From a checkpoint of a small image inpainting model: batches of 128, 203450 training examples.
Rows from block 5, named by matrix and row number. Each number is 128 + 32 x the weight over its row's rms, rounded and kept within 0 to 255. All counts start at 0.
# conv: 3x3 conv (model.blocks.5.conv.weight, 96x96x3x3), inputs 14-27, a 3x3 kernel for each
conv.39 [124 127 132 132 144 154 120  81 156 114 201 142 161 168 117 176 147 107 155  88 133 113 156 134 125 167 148 125 153 132 102 132  97 183 161 155 138 126  95 142 160  52 132 184  51 169 144 128 164 134 124 182 135 134 102  99  85  90 119 141  99 168 187 142  68  69 112 135 134  96 141 178 132 135 109  99 151 102 119 167 124  91 113 179 115 120 137 113  66  88 130  80 150 144 112 178 163 113 217  96  93  92 106 131 110 118 137 126 142  97 120 121 119  91  94 152 138 102 144 160  92 146 138  97 160 121]
conv.40 [105 179  86 153 105 173 154  95 154 111 148 134 127 124 145 121 106 184 137 180 129 119 140 144 122 161  92 122 142 169 145 195 206 150 211 161 112  68 161  91 107 131  66 184 117 205 107 140 147  93  95 128 144 102 149 136 127  93  95 113 120 109 119 154 175 172  89 132 130 146 128 167 152 183 246 109 108 102  85 164 116  98 135 102 103 142 121 147 102 116  97 160 144 113 171 113 132 145 178 142 119 192 186  65 197 151  60 191 106 157 147 115 147 103 127 120 122 135 114 148 141  74 164 198  87 129]
conv.41 [ 78 132 128  70  95 117 142 150 163 126 104 122 130 115  65 113 172 114  98 102  65 154 143  95 140 120 114 190 135 137 214 115 150 143 132 129 102 148 163  99 143 135 119 153  96 118  77 118 134 100 130 118  85  64 116 160 127 132 140 146 120 159 174 123  91  90 166 155  98 156 105  94  98 152 158 161 168 122  91 147  86 123 123 127  91 119 113  92 139  93 131 143 124 144  82 109 112 113 173 152 124 117 121 151 148 114 159  95  84 120 109 116 132 129  64  96 111 154  69 109 123  90 171 115 122 217]
conv.42 [148  85 171 105 173 184 132 181 111  60 111  69  45 123  51  68 139 102  98 152 159 139 138 199 126 116 116 132  99 140 128 142 108 132 147 149  96 237  82  94 156  87  90 109  98 163 101 104 166 133 153 180  69 116  51 123 116 115 182 109 115 156 133 156 116 147 126  88  91 143 140  69 138 137  65  92 164  73 133 108  60 110 103 140 105 108 108  97 110 139 126  47 169 150 108 162 168 156 128  85 157  55  91 150 155 143 123 168 156 122 127 195 156 149 196 189  94 154 122 119 153 128 147 170  79 145]
conv.43 [147  75  92 121  87 112  74  85  98 140 124  95 170 139  64 165 141 158  97 105 144 126  94 175 151 112 139  80 141 140  66 153 116 100 167 140  93 126  97 112 132 127 146 178 209  90 180  97 116 132 116 115  94 122  76 100  78 165 141 101 117 109 118 184 191 204  89 103  94  96  97  91 132 140 127 100 140 148 173 125 131  81  50 126 130 108 126 156 161 105  87  69 102 184 144 148 150 168 150 113 114 157 132 113 151 187 169 152  99 109 128 143 192 107 122 144  50 114 122 103 108 107  92 152  96  96]
conv.44 [143  77 105 160 213 178  91  78 122 122 173 183 151 153 167  94  87 105  56 140 174 109 175 111 115 106 131 165  89  80 107  92 141 134 159 120 120 135 110  87 101 112 103 154  95 120  72 129 131  88 152  81  42  69 142 139 144 148 141 181  94 166 185  99 151 179 191 133 127  85 130 131 148 126 110 146 212 133 188 148 121  99 127 129 137 146 135  88 109 187 104 169 125 102 139 129 119 111 121 121 108 153 126 176 178 155 126  88 103 154 104 108 111 126  89  49 111 130 116 147 113 128 105  90 132 103]
conv.45 [102 122 131 200 161 107 101  67  80 111 159 130 127 112 119 154 106 104  52 142 157 118 160 160  97 154 104  69 149 144  87 156 114 120 109  92 132 128  91 120 172 153 151 187 170 150 114  71 141 135 110 111  89 105 147 174 227 107 150 147 151 184 177 195 179 176  82 104 141 109 123 168 151 167 175 161 174 168 111 136 140 141 133 121 167 115  81  88 114  82 157 107 191 119  79 131 119 134 125 168 166 142 149  94 159 102  56 114 128 111 130 123 104 114 105 130 145 139 115 159 150 124 125 135 126 134]
conv.46 [187 138 151 150  90 125 120 108 201 118 148 145 131 141  99 130 185 150 110 146 104 139 147  65 111  96 120  83 118 151  93 161 178 153 171 135 128 104  78 132 126  53 173 169  93  24 108 125  83 110 110  93 153 127 195 148 199 191 198 195 160 181 196 103 108 138 147 146 148  98 143 194 106  96 192 113 119 154 135  88 158  82  92 116 129 149 154  83 143 135 124 111 105 122  90 149 113  86 131 155 159 135 124 170 110 147 149  65 119 130 171 147 134 180 123 132 153 183 139 121 196 157 111 152 139 122]
conv.47 [168 131  66 175 157 153 118  94 104 116 120  61 119 171  67 101 159 114 101  92  88 141 125  92 161 170 123 136  87 131 136 151 137 106 134  97 106 133 189  80 135 127  94 157 132  98  91 169 174 105 139 185  98 164 183 142  86 188 147  91 124 140  96 190 140 186 134  94 102 143 121  80  43 116 103 158 126 122  90 108 124 114 179 160  49 161 124  70 119 123 108  84  92 161 127 132 176 146 153 120 125 113 123 106  87 181 155  80  71 111 120 121 116 132 126 120 133 155  96 139 144 122 155 125 138 128]
conv.48 [159  91 206 155  75 117 106 131 111 151 112 161  98 129 162 114 139 135 137 126 148 141  93 103 146 129 169 129 123 133 119 130 109 118 152 115 102 160  44 139 161  85 133 112 123 130 104 173 131 113 167 145 152 159 142  93 160 146 134 118 152 105  83 133  98 176 180 142 146 114  79 115 158 202 155 134 174 130 153  82  84 140 111 146  96  86 193  76  94 174 118  96 125 101 114 142 136 160 178 136 180 141 167 143 127 153 133 102 130 117 118 133 118 165 126 133 175 192 102 146 167  91 113 156  83 109]
conv.49 [155 161 125 167 183 126 126 146 138 112 108 131  88 129 156  99 132 168  91 128 143 103 135 128  79 104 139 140 179 151 143 140 177 145 164 194 130 141 135 101 118 122 117 127 130 156 145 171 124 133 159 174 146 133 164 120 117 119 126  72 130 166 161 157 157 106 145 145 109 153 184 141 139 148 132  98 164 127 102 115 129  75  66  77 167 107 124  64  62 119 147 110  52 171 135  93 152 122 128  90 136 118 101 120 162 133  89 134 172 124 120 169  92 127 141 120 169  99  91 103 145 122 116 127 147 139]
conv.50 [139 135 157 163 146 117 125 152 126 139 116  80 179 116 100 158 156 103 111 179 161  90 139 115  86 120 105 102  66  89  98 112 120 101 114 131 132 148 140 109 142 117 152 159 100 137 141 171  83  94 130 116 139 143 127 142 145 123  99 125 151 154 138 151 150 139  88  98  99 110 156 134 123 130 172 106  36 111 119  31 114 115 112  87 130 120 121 109  97 153 106 110 136 100 131 149 129 143 171 141 102 159 134 118 181  94 106 159 148 129 148 168 122 156 164 137 159 203 114 132 174 148 114 125 154  80]
conv.51 [141 139  70 110 154  84 108 150 110  80 117 136 109  86 169 135 112 206 152 121  86 173 133 113 134 115  55 143 207 165 152 133 125  99 106 186 110 131 145 147 156 153 123 159 142 131 109 139 149 142 218 124 148 150 113 105 140 185 174 146 125 137 149 121 186 133 142 156  80 149 164 101 126 168  96 118 112 126 162 147 139 120 109 115  79  81  96  69 112 122 132 141  86 140 134  67 124  75  86 120 142 146  96 154 200 102 125 118 146 109 132 163 146 167 149 114 134 183 122 131 179 135 117 165 147 125]
conv.52 [117 131 116 124 136 148 100 119  87 131  52 155 156 122 150 128 149 180 134  93 122 154 160 165 125 142 126 167 114  46 150 142 129  89 117 138 170 144 184 152 112 188 201 114 168  64  98  86 129 173 104 146 146  85  92 116 166 168 113 146 131 144 125  59 134 125 129 161 172  92 118 153  35 145 157  85 187 207 109 139 161 165 173 134 119 126 117 105  69 119  92 115 140  92 123 125 107 156 103 113 112 202 169 118 175  98 102 164  87 151 101 133 138 127 166 159 129 140  99 160 156 131 130 117 115  78]
conv.53 [ 67 105 106 131 174 168 163 148 133  83 106 171 133 132 120 140 110 134 130 123 149  95 117 164  58  66 125 120 132 146 119 142 117 141 159 139 135 152 117 109 151 130 105 136  84  89 110 114 102 107 126 119 129 131 170 167 140 129 137 112 157 137 115 107 114  94 108  79  82 106 119  73 119  95 117 112 135 136  92 157 129 121 115 118 104  97 103 121 150 136 138 132 141 149 145 157 163 169 167  62 106  82 104 142 100 112 136  87 181 172 158 118 137 132 109 112  88  88  95  94 118  79  88 146  90  85]
conv.54 [123 128 111 126 114 116 157 159 194  93 184 115 119 136 121 159 140 107 132  72 143 174 130 172  89  85 162 128 188 163 109 102 148 104 114  99 133 130 110  99 146  66  86 139  66 185  81 123 166 106 129 138 137 104 160 152 161 111 117  98 130  82  76 132 191  88 127 110  65 106 120 164 109 129 111 112 133 106 112 111  83 148 127 119 147  93 106 158  51 106  85 164 167  77 133 193 145 111 195 175 107 198 154 136 186 139  77 119 123 181 129 162 141 122 162 138 162  90 146 124  96 131 146 129 133 167]
conv.55 [120 126 150 111 143 165  87  76  89 120  83  74  65 109 107 127 165 171 134 129 116 130 146 125  91  91 106 145 161 127 143 112 117 120 117 155 154 148 121 121  93 123 146 170 192 147 140 117 156 126  96 101  44  18 108  96 119 155 147  98 255 222 187 124 137  87 146 124 103 183 148 121 161 138 150 146 140 117 152 107  77 116 110 140 125 101 106  92 100  70 113 119 124 101 123 189 200 156 177 192 129 113 155 153  84 152 130  99 114 132 144 119 113 154 115 106 105 142 143 101 133 125  92 182 161 109]
conv.56 [120 148 156 198 135 131 160 103  80 113 107 150 161 155 144 120  72  98  87 103  65 136 128  81 158 127 102  94 136 150 145  85  78 114 135 175 119 130 106 112 149 106 158 127 119 125 130 133 139 107 130 105 104 143 132 116 153 148 114 131 110  79 124  94 144 133 145 125 147 130 158 165 136 102  87 151 148 144 115 173 155 141 106 135 193 114  88 130 114 106 130 140 143  98  87 103  81 134 131 158 106 117 106  93 156 125 135 166 169 172 143 126 145  90  91 142  96 137 144 119  91 155 131  89 141 137]
conv.57 [173 114 126 150 149 103 162 142 105 160  93 120 115 109 111   1  78 126 169 134 120 185 122  92 231 141 106 124  99  89 101 139 148 158 185 139 134 115 153 162 130 100 153 134 121  97 120 154  90 113 145 103  91 108  87  96 137 144 119 126 184 167 158 104 137 156  84  96 123 112  98 103 157 173 109 172 160  97 222  89  82 149 123 116 138 125 148 126 155 157 120 117  94 139 168  98  60  91 113 123 111 157 150 152 115 117 160 170 132 144 120 163 157 126 148 172 140 100 110 135 109 126 142 116 146 141]
conv.58 [152 149 169 103  97 158  88 103 117  74  87 134 190 180 151 138 149 121 164 125 106 182  64 118 175 105 144 136 137 163 117 114 158 125  97 139  76 106 124  52  88 123 108  58 133  68 111  61  41 110  65  56 107  29 184 143 160  51  55  46 128 105 102 144 141 142 125  93  62 176 106 102 105  80  57 126  85 104 105  84 142 151 162 135 200 172 128 186 159 149 142 112 141 121 126 169  63 160 192  98  97 124 136  98 104 153 130 113 110  71  76 154 122 127 141 116 148  88 106 120 145 112 151 124  95 138]
conv.59 [ 93 125 158  86 150 147  62 154 163 164 120 138 173 122 174 139 132 143 117 153 151 154 162 144 120 118 110  76 104  93 140 141 169 172 129 130 134 154 142 138 142 139  76 141 175 189 194 105 218 249 127 204 255 140 130 125 156 138 143 137 164 149 131 146 168 186 100 105  94  91 100 126 116 112 137 124 119 178 140 103 206 136  82 146  98  99 207 100  51 104 129 148 110 138 144 124 139 124 100 106 137 124 109 176 141 135 186  91  87  98  89 150 116 128 191 133 138 113 155 142  92 124 128  87 137 127]
conv.60 [136 142 175  89  47  74  99  81 144 115 144 174 125 133 145 128 179 172 141 124 158 112 121 151 142  98  91 131 135 138 163 152 134  95 147 120  97 104 107 127 147 122 110 111 114 180 126 108 106 103 104 149 132  93 221 155 205 100  64 106 194 146 149 115 101 132 115 119 148 135 102 155 122 154 136  38  70 115 103 227 171 124 137 141 112 126 134 123 119 158 144 175 105  99 117  97  74 116  98 116  83 103 135  77 143 153 139 139 103 156 156 128 156 153 154 178 162 148 118 129 143  98 152 134 121 144]
conv.61 [ 76 104 115 112 110 106 136  89 148  48 104 101  92 125 152  87 150 147 145 172  95 179 151 119 114 145 139 212 173 163 156 110 152 127  58  92 166  70 107 149 101 140 150 134 156 152 104 158 148 109 200  93 103 169 171 184 159 141 142 124 125 115 153 127 116  91 158 161 165 124 141  94 136 107 114 131 147 101  95  92  68 131 129 117 112  76  83 122 148 128  94 121 108 110 153 160 121 171 201 115 115 195 124 147 147 136 157 199 132 122 112 126 124 105  99  92  98 135 171 115 145 134 111 124 116 104]
conv.62 [158 150 147  67 126  77 106 107 129 132 164 114 109 142 161 126 187 158 177  78 123 171 129 115 135 119  71  76  92 147 104 146 150 143 156 153 172 125 126 153 109 168 116  99  82 145 169 170 134 145 148 138 138 116 120 140 114 113 107  89 128 124 134 117 162 141 118 139 157 156 147 131 124  84 116 149 177 119 120 111 130 126  64  67 187 130 132 144 114 104 158 140 143 115 150 139 147 193 145  98 116 168 121  92 131 144  84 143 142 153 112 139 113 114 103  77 141 103  77 137 152 102 172  89  91 154]
conv.63 [ 84 161 181 120 114 170 117  86 154 138 149 104 115 143 157 127 114 109 142 151 157 132  77 128 130 119  68 117  80 152 127  93 142 130 159 110 138 116 151 102 119 105 128 137 160 149 106  71 102 110 118 125 176 140 155 198 178 107 122 116  84  73 132 145 142 148 129 119 149  91  92 127 119 147 237  94 116 101 124 149  58  38  75 127  98  78 129 106 106  85 116  89  89 144 157 129 155 112 149  70 157 123  85 146  89  62 159 132 121  98 103 149 140 129 126 108  84  76 162 103 128 145 170 125 141 179]
conv.64 [112 108 108 117  93 121 138 117 132 150 140  89 149 141 159 174 121 166 132 140 129  98 147 129 157 210 141 142 144  89 143 157 104 136 110  84 121 170 199 158 173 184 175 184 205 124 146 140  95  90  64  88  62  69  56  69  78  99 146 148 206 191 174 142 130 118 121 149 122 169 150 122 111 102 140 174 112 120 196 129 156 187  82  80 108  89 108 178 132 173 143 130 111 126 110 125  99  96 107 125 115 104 140 101 127  86  57  94 180 141 133  92 140 161  53 114 154 155 103 145 185 121 193 161 103 173]
conv.65 [ 73 107 100  89 101  81 118 118 129 128 139 120 128 141 141 116 157  74  97 142 116 127 149 138 113 166 156 105 134 157 117  88 117 147  81 111 111 124 163 177 141 178 142 109 142 172  94 117 141  72  86  73  83  55  93 108 159 150 160 196 159 124 143  92  99 124 108 116 122 121 102 148  90 135 108 142 160 114  64 121 122  85 131 109 103 121 113 106 120 117 187 189 158 132 187 163  90 159 127 102  73 128 171 122 159 137 142 157 156 123 137 154 109 144 109  84 163 153 136 172 148 130 139 158 142 124]
conv.66 [116 115 150 137  95  95 158  68 115 160 106 201 162 103 181 155 116 142 115 148 121  99 127  88 104 131  80 117 116 143 121 106 160 144 117 192  85 118 121  99  87 146 109 118 146 129 175  62 147 161  97 161 153 123 146 149 146 146  74  93 135  49  90 176 126 119 218 136 127 124  77 126  98 115 113  95 144 152  96 138 185 103 116 150  98 111  83 108 133 161 116  65  70 148  92  69 133 140  84 153  89 184 119 109 154  95 110 127  86 150 142 118 116 108 150 141 144 114 140 135  93 123 146  84  93 109]
conv.67 [106 138 141 133 164 108 133 132 150 137 145  71 151 149 121 144 119 135  63 104 151 113 140 137 150 178 137 145 176 162 138 155 163 107  93 144 136 123  67 119  78 117 113 124 109 115 119 125 130 151 151 141 147 143 129 122 138 122  97  55 168 128  86 145 145 106 119 131 122 135  78 124 115 177 135 137 144 121 170 121 197 168 145 170 112  81  98 121 113  84  74  97 109 126 133 152 140 142 104 104 111 137 146 121 192 137 101 192 115 192 175 113 189 114 175 194 130 160 152  97 100  98  74  93 111 100]
conv.68 [102 108 156 104 102 124 109 148 145  42 119  51 107  93  47 185 113  72 175 107  98 206 129 110 142 112 144 122 129  92 103 131 158  33 146 134 144 157 105 136 141  82 117 135  59 136 123 152 146 150 144 144 184 142  84 147 181  94 126 141  62  96 108 153 164 104 144 189 130 116 143  70  76 116  87  90 162 122  47 119 120  98  79 124 136  98  66 140 111  86 164 139 198 134 115 182 145 138 164 115 167 111 141 145  89 170 104  80 102 129  92 124 177 127 146 174 126 117 132 139 176  98 159 169  73 141]
conv.69 [179  97  41 130 124 123 165 184 162 166 104  82  87 110 107 133 189 184 117 161 127 156 149 127 109 112 123 122 134 120 139 225 139 167 139 149 140 100 189 176 112 162 177 109 189  63  91 105 123 155 171 185 148 176 156 127 130 129 154 128 127 132 130  99 110 153 101 149 166  91 142 123 136 120  96 159 128  84 170 102  42 152 119 108  63 131  70  84 137  75 117 153 198 106 136 136 101  74  80 102 100  70 114  92 154  92  89 132 142 128 109 138 129 115 150 138 119 130 117  99 115 102 118  94  87 123]
conv.70 [100 111 164  91 114 137 109 121 165 144 169 148 145 169 153 147 107 100 138 114 131 167 129  93 176 126 127 127 171 125 119 160 126  73 112 108 140 142 153 132 103 174 116  61 155 157 227 146 147 186 134 128 138 122 132 157 136 128 121 177  93 139 215 194 170 132 163 152 139 130 170 193 160 131 158 146 141 150 111 165 142 107 139  87 163 130 122 130 110 119 101 147 114  96 157 200  72 175 231 120 132  98 168 156 121 132 137 152 127 124 130 104 127 116  77 137 106 123  99  79 117 131 122 116 120 105]
conv.71 [ 54 100 141 143 165 153  76  74  27 100 115 118  94 128 135  82 117 124 216 108 101 132  93  87 139 101 121 141 120 139 146 146 155 124 117 132  86 124 139 125 102 136 124  98 150 121 158 161  92 140 129  35  95 105  76  86  73 190 244 243 121 118  95 126 145 161  91  95  93 176 137 125 142 169 163 128 149 140 136 118 152 126 108 151 137 125 158 124 122 115 126 157 179 126 146 149 114  96  83 145 162 143 136 149 145 109 160 151 109 154 128 144 156 111 122 107  76 121 108 110 127 129 136 138 132 114]
conv.72 [180 121  61 106 130 187  86  12  73 137 119 119 108 158 141 104 100 137 152  88  97 103 128 109 153 134 114 112 125 126 124 139 152 133 101 149 136 113 165 143 109 172 132  83 106 107 126 157 140 110 134 161 138 168  83 102 118  96 152 185 123 137 129 140 126 121 141 112 105 144 146 156  72 125 125  79 106 168 111 101 113 155 131 158 119 191 160  77 119 121 137 101   4 124 130  77 177 200 197  90  90 154 113 168 126 142 197  63 120 115 148 115 120 152 145 133 173 154 101 123 108 109 140 160 139 121]
conv.73 [164 119 138 116 100 143 136 139 135  87 108 110 152 148 114 120 129  93 170 104 159 152 112 185 160 117 192 124 144 108 102 126 142 115  94 114 162 143 180 143 131 133 144 140 158 142 127  79 130 155 116  63 116  75 153 145 192  78  88 135  87 115 153 128 141 168  72  97 134 173 182 126 133 113 145 115 124 145 190 130  88 107  91 133 128 130 128 119 127 186 135 108  92 137 111 108 150 135 129 168 140 160 121 111 122 128 124  92 131  91  87 153 139  87 164 189 105 130 113 115 141 148 109 110 154 100]
conv.74 [176 146 168 148  78  58 109  64 156 165 200 183 145  73 122 138  89 176 106 137 113 147 157 146 104 142 168 144 123  79 165 166 125 159 181 138 168 127 125 184 143 121 118 133 102 106 162 131  88 179 146 133 201 174 205 120 138 164 149 163 128 127 141 120 145 138 141 148 188 115  55  74 150 139 170 115 194 119 123 136 118 100 115 100 112 131 118  74 119 115 113 128 151  88 106 144 193 155 146 133  43 116 189  88 161 184 104 175  92 155 136  38 114 114  92 109 158 118  99 112 165  92  97 164  96 107]
conv.75 [140 129 114 163  63 124  81 118 143 140 136 127 146 166  99 169 148 123  91 122 115 132 127 155  96  93 115 183 198 147  68 148 185  90 119 129 109 102  87 104 132  89 150 146 132 142 125 139 105 161 158 120 152 158 163 112 150 128 148 199 145 136 138 150 138 125  91 144 139 136 131 137  60 129 118  98 102 148  76 137  87 110 172 152 111 135 188 147 145 150 106  96 181 128 123 138 137 132 154 101 129 136  75 146 107  43 200  85 121  97 145 131  76 139 127 117 115 160 113 142 127 129 145 169 137 138]
conv.76 [130 149 191 110  86  84  86 142 105 137 116 114 144 111 106 123  77  72  99 134 151  68 108 124  96 136 131 102 111 129  88 121 189 104 106 177 100 116 112 124  99 110 119  98 180 108 166 130 123 157  91 181 170  99 141 150  96 106 131 118 132 129  80 134 116 161 107 109 166 169 119 134 176  91 106 146 121 131 113 122 155 127  93 121 137 113 138 110  75  73 122  93 180 133 142 231  79 127 224 118 132 101 150 179  94 134 211 131 137 120 132 139 150 200  99 120 127  99 133 147 145 150 118 131 167 152]
conv.77 [142 176 208 126 113 222 108 124 165 157 104  76 172 132  80 133 140  74 157  96 115 111 102 152 116 165 143 155 133 138 114 121 126 107 124 111  72 160 196  67 180 160  81 167 193 174 117  45 188 169  73 149 142 105 164 200 145 121 165 114  94 132 105 115 115 109 122 158 153 173 150 115 110 180 146 136 178 138 105 156 123 107 103 134  70  85 118 110 153 140 158 142 122 200 210 146 120 156 120 127 157 148 147 116  71 140 121 143 143 121  98 159 124 114 161 123 124 105 105 113 133 106 147 155 134 198]
conv.78 [149 105 153 164 180 161  87  91  41 135  86 162 129 100 122 218 183 133  94 146  91 138 160 128 104  97 113 126 158 118 110  95 111 111 108 133 159 115  89 133 112 161 130  95 121 107 134 110 116 135  81 112 130  86 163 152 149 172 109 131  69  63 108 144 146 129 133 117 128 151 106 101 134 134 103 123 108 144 166 126  95 135 113 107 132  89  84 179 172 169 138 125 255  88  79 196 131 164 223 179 138 116  88 122  87  72 106  91 123 147 152 152 131 144 141 128 160  99 109 129 106 152 104 104 187  99]
conv.79 [111 156 116 126 181 192  65 136  96 123 104 101 124 144 126 135 177 193 165 136 137 132 100 144 142 135 152  99 128 110  79 163 130  96 120 144  99 128  84 110 128 100 119 128 103  94 152 131  98 129 138 162 193 175  94 126 124  97 149 120 110 150 167  87 121 155  63 138 101  71 167 112 127 127 110 173  96  95 166 133 136  67  76 105 107 123 117  95 113 113 156 149 152 154 119 106 164 189 160 134 111 170  98  92 167 141 104 173 165 125 123 168 111 124 222 157 125 142 122 118 119  82 103 129  84 108]
conv.80 [115 100 157 153  92 112 163 144 188 120 174  53  99 155  95 160 163 102 152 116 120 117 109 107 137 102  65 111  82  94 147 105 120 135 108 116 171  95  70 193 110  71 129  99 108 214 145 136 166 107 103 148 165 182 142 116 129  97 103 118  72 112 160 139  91 114 228 185 153 136 103 149 109 108 126 126 132 131 149 165 165 119 111  91 124  71 105 160 118 115 116 139 171 121 163 161 101 178 156 170 177 128 122 136 105  96 126 135 152 117 162 181 117 123 152 149 147 190 138 201 140 146 166 168 102 158]
conv.81 [104  88 128 108 174 153 115  84  95  94 163 148 115 138 150 166 150 210  70 105 121  55  97  84  91 111 117 110 141 162 120 107 158 129 141 142 167 130 141 171 115 164 201 149 140 141 132  75 117 145 106 134 165  86 132 157 143  92 127 199  78 105 157 147 109 105 129 100 123 188 118  92 116  60  75 195 144  70 172 100  75 162 159 153 167 117  95 104 102 112 145 172  83 148 124  94 106 145 112  94 102 139  88 148 150  91 154 152 222  73 141 216 128 156 196 135 190 105 128 118 108 111 116 144 109 106]
conv.82 [ 57  91  83 107  89 162 163 122 158  74  95 139 126  60 128 127 103 160 165 117 119 142 141 176 107 105  71 131 127 117 116  97 123 155 125 117 153  96 125 159  97 134 142  87 184 111 137 102 112 149 124 116 147 117 129 151 142 119 151 140  97 105 146 163 139 151 112 103 113 161 123 176 169 151 148 126  80 174 149  77  91  41 115 114  69  99 127  87  67  99  71  90  79 119 128  84 120 192  68 138 152 163 132 105 124 114 110 127 143 101  93 151 154 118 149 160 161 116 101 106 114 104 133  97  79 163]
conv.83 [169 140 136 145 107 104  78 118  90  72  75 123 147 124 160 146 141 171 106 145 125 133 120 139  85  92 153 152 180  97 102 126 137 151 169 172  89  88 147 144 115 167 165  72 107 178 130  64 139  93  86 103  94  64 148 126  80 160  96 124 156 142 121 124 101 121 140 104 144  93  86  92  79 128  91  84 134 178 153 135 110  68 157  76  78 118  83 133 120 109 152 110 148 184 135 147 136 131  64 117  88 104 123  78 103 112 146 100 115 154 156 117 118 134 114  62 130 127  72 187 111  91 160 121 120 174]
conv.84 [130  69 107 140 114 143  97 136 154 239  89 113 197  93  97 146 141  97 114 134 127 105 146  66 161 116 136 184 132 160 149 144 172 133 147 156 149 153 163 135 153 168 123 139 117  73 133 124 100 162 149 122 158 126  85  80 108  82 117 165 120 163 166 124 146 103 105 139 101  62 133 136 170 135  83 135 111 112  93 134 101  99 119 146 113  69 106 193  98 144 144 151 135 122 152  86 148 179 150 149  98 135 109 116 195 116 105 136 106 103 134 102  97 107 133 164  81 154 156 158  78  91 147 107 115 155]
conv.85 [136 125 224 105 132 180 107 124 163 178 162 164 125 129 169 100 130 162  97 163  48 119 158  80 103 143  58 102 146 165  99 128 133  95 112  90  66 140  89 100 163  97 112 158 102 139 153  94 154 141 110 188 148 122  99 112 143  81 112 150  86  85  92  93  94 145 122 151 188  63 125 121 136 144 121 182 150  63 152 139  93 141 128 138 107  99  95  84 121  45 143  91 190 130  78 187  82  91 136 114 152 109 142 120 115 158  91 174 121 116  76 104 100  55 123 121  90 162 147 207 154 135 204 110 113 181]
conv.86 [143 144  72  99 136 163 163 178 167 117  71 128  98 149 156  57 185 140 189 203 110 114 169 149 128 168 124 127 110 124 160 110 116  95  89  94 154 169  81 185 183 140 150 180 181 116 130 107 156 143  90 145 156 140 140 143 133  98 127 104  97  56  40 130 112  78 142  84 108 188 129 154  86 122 101 105 148 170  87  91 155  95 103  75 134 161 133  84 137 116  63  99 136 172 127 175 134 157 203  84 108 109  54 108 106  74 152 136 104 126  96 134 109  83 118  62 142  97 145 129  93 160 162 145 189 163]
conv.87 [144 143 140 106 167 167  82  89  43  91  87 103 116 121 115 136 183 128 192 105 128 189 116 156 116 127 105  73  80 128 106 107 108 138 106 136 119 105  84 100  67  76 105  95 117  94  94 114 128 154 121 189 158 167 119 150 157 117  96  73 136 167 210 160 162 196  95  66  83 164 114 116 105 167 124 110  88 114 125  86  94 129 120 155 166 180 134 127 132 182  98 118  67 159 128  47 108 105  76 147 127 127 127 127 170 135 152 105 119  97 110 117  86 107 114 102 134  65 123 115 103 117  82 110 112  38]
conv.88 [142 149 174  96  76 183 132 157 137 107 103 127 135 168 154 118 141 153 104 198 119  72 111 137 108 126 155 122  93 130  95  99  93 142 171  94 113 125  75 133 162 114 154 116 148 124 132 146 148 178 135 131 162 128  50  26  62  95  53 134  20  27  25 140 161 148 109 110 131  74  65 106 161 146 144 115  97 163 139 108 126 176 155 158 136 128 134 151 114 130 165 148 165 136 148 173 128 103 151 105 136 109  93 121  95 178 158 113 143 151 158 159 174 190 149 162 113 106 107 108 149 156 130 154 146 164]
conv.89 [111 116 146 148 106 134 115 156 177 111 123 189 102  98 150 134 111 118  99 220 122  71 161 114  66 129 196 162 169 131 124 126  84 104 141 129  96 156 107 106 191  70 131 178  73 148 135  12 154 123  48 205 145 102  98  73  73 194 122 165 120 102 127 173 108 149 147  89  95 146 128 173 135 147  64 120 107 142 131 127 135 114 107 136  92  88 116 127  97 130 121 146 102 123 160 144 119  96 143 219 139 130 136 137 108 148 144  79 151 113 136 111 104 161 141 112 147  99  78 163  77  59 155 123  87 146]
conv.90 [154  73 124 156 111 113 130 126 145 182 138 110 183 142 117 140 145 134 100 112 126  93 155 104 108 146 102 185 214 223 126  58  96 153 129 115 119 118 109 132 162 152 100 153 116 132 120 107 107 133 156 158 169 119 109 155 111  48  23  49  89 159 146 130 153 149 147 172 115 115 127 100  71  97  54 126 157 122 178 151 140  68 115  98 163 161  93 147 147 108 131 117 128 159 130 157  76 118 141 115  93 157 130 153 173 103 103 174 119 137 138 104 125 152 186 157 187 169 105  90 172 126 119 129 117 149]
conv.91 [134 119 190 116  49  95 119 128 146  99  62  75  45  83  74 104 149  85  92 151 172 138 177 139 113 126 147 124 122 172 148 178 137  88 122 104  74  89  96  58  84  63  62  70 133  43  80  12 100 131  38  74 117  46 129 131 177 102 123 150 131 134 124 156 123 116 129 120 119 127  98  84 140 143 100 133 169 105 127 178 109 216 114  90 169 136  55 159 154  90 105 141 170 101 148 183 144 162 162 129 131 108 131 161 132  95 114 114 166 136  73 176 138 113 197 122  94 116 101 121 139 130 147 102  98 121]
conv.92 [102 133 110 157 114  95 159 152 145 146 140 165 140 152 157 106 138 124 138 158 106 104 126  87 171 139  89 138 146 146 188 117 133 135  42  98 129 117 108  95 100  93 105 122  98 117 136 181  70 131 192  97 165 187 103  75  91 144 133 109 194 179 174 103 119 103 102 143 107 126 128  80 102 148 104 122 110 122 127 128 172 183 174 158 107 116  81 103 131 118 131 110 143  88 102 149 144 135 118 194 113 132 171 114 136 118 130 189  53 139 162  93 139 146 159 146 174 174 118 127 157 106 105 121 108 101]
conv.93 [149 146 136 100 135  81  83 143  92 108 130  71 112 120 114  55  87 100 105 121  98  96  81  98  67 108 153 151 125 113  99 140 117 142 151  79 100 147 118  87 170 104 120 103 119 121 143 159 135 140 119 135 112  90  59  86  62 118 176 105 166 166 101 140 132  91 140 140 113 180 164 137 116 160 159 180 132  66 106 158 167  92  97  92  84 135  95  85 206 127  71 105 121 118 152 122 159 139  77 110 181 125 149 166 106 102 125 131 184 161 118 179 167 112 124 138  85 110 125 149 141 103 113 140 126 124]
conv.94 [ 98 125 135 148 182 156 154 202 187  68 158  71 147 162 109 174 138 140 140 104  86 152 110 108 138 126 128 116 178 139 109 156 136 171 181 149 149 114  98 127  86 125 145 103 116  69  79 101 108 117 126  92 108 156 121 146 147  96 111 114  83 103 140 112 110 119 148 130 130 117 138 143 108 151  78  77  97 115 148 150  97 173 148 140 113 103 147 120 130 112 148 116 120 173 147 130 113 141 151  86 123  80  62 130 119  84 124 135 133 124 168 103  88 138 145 150 149 176 115 125 112  93 113 183 155 123]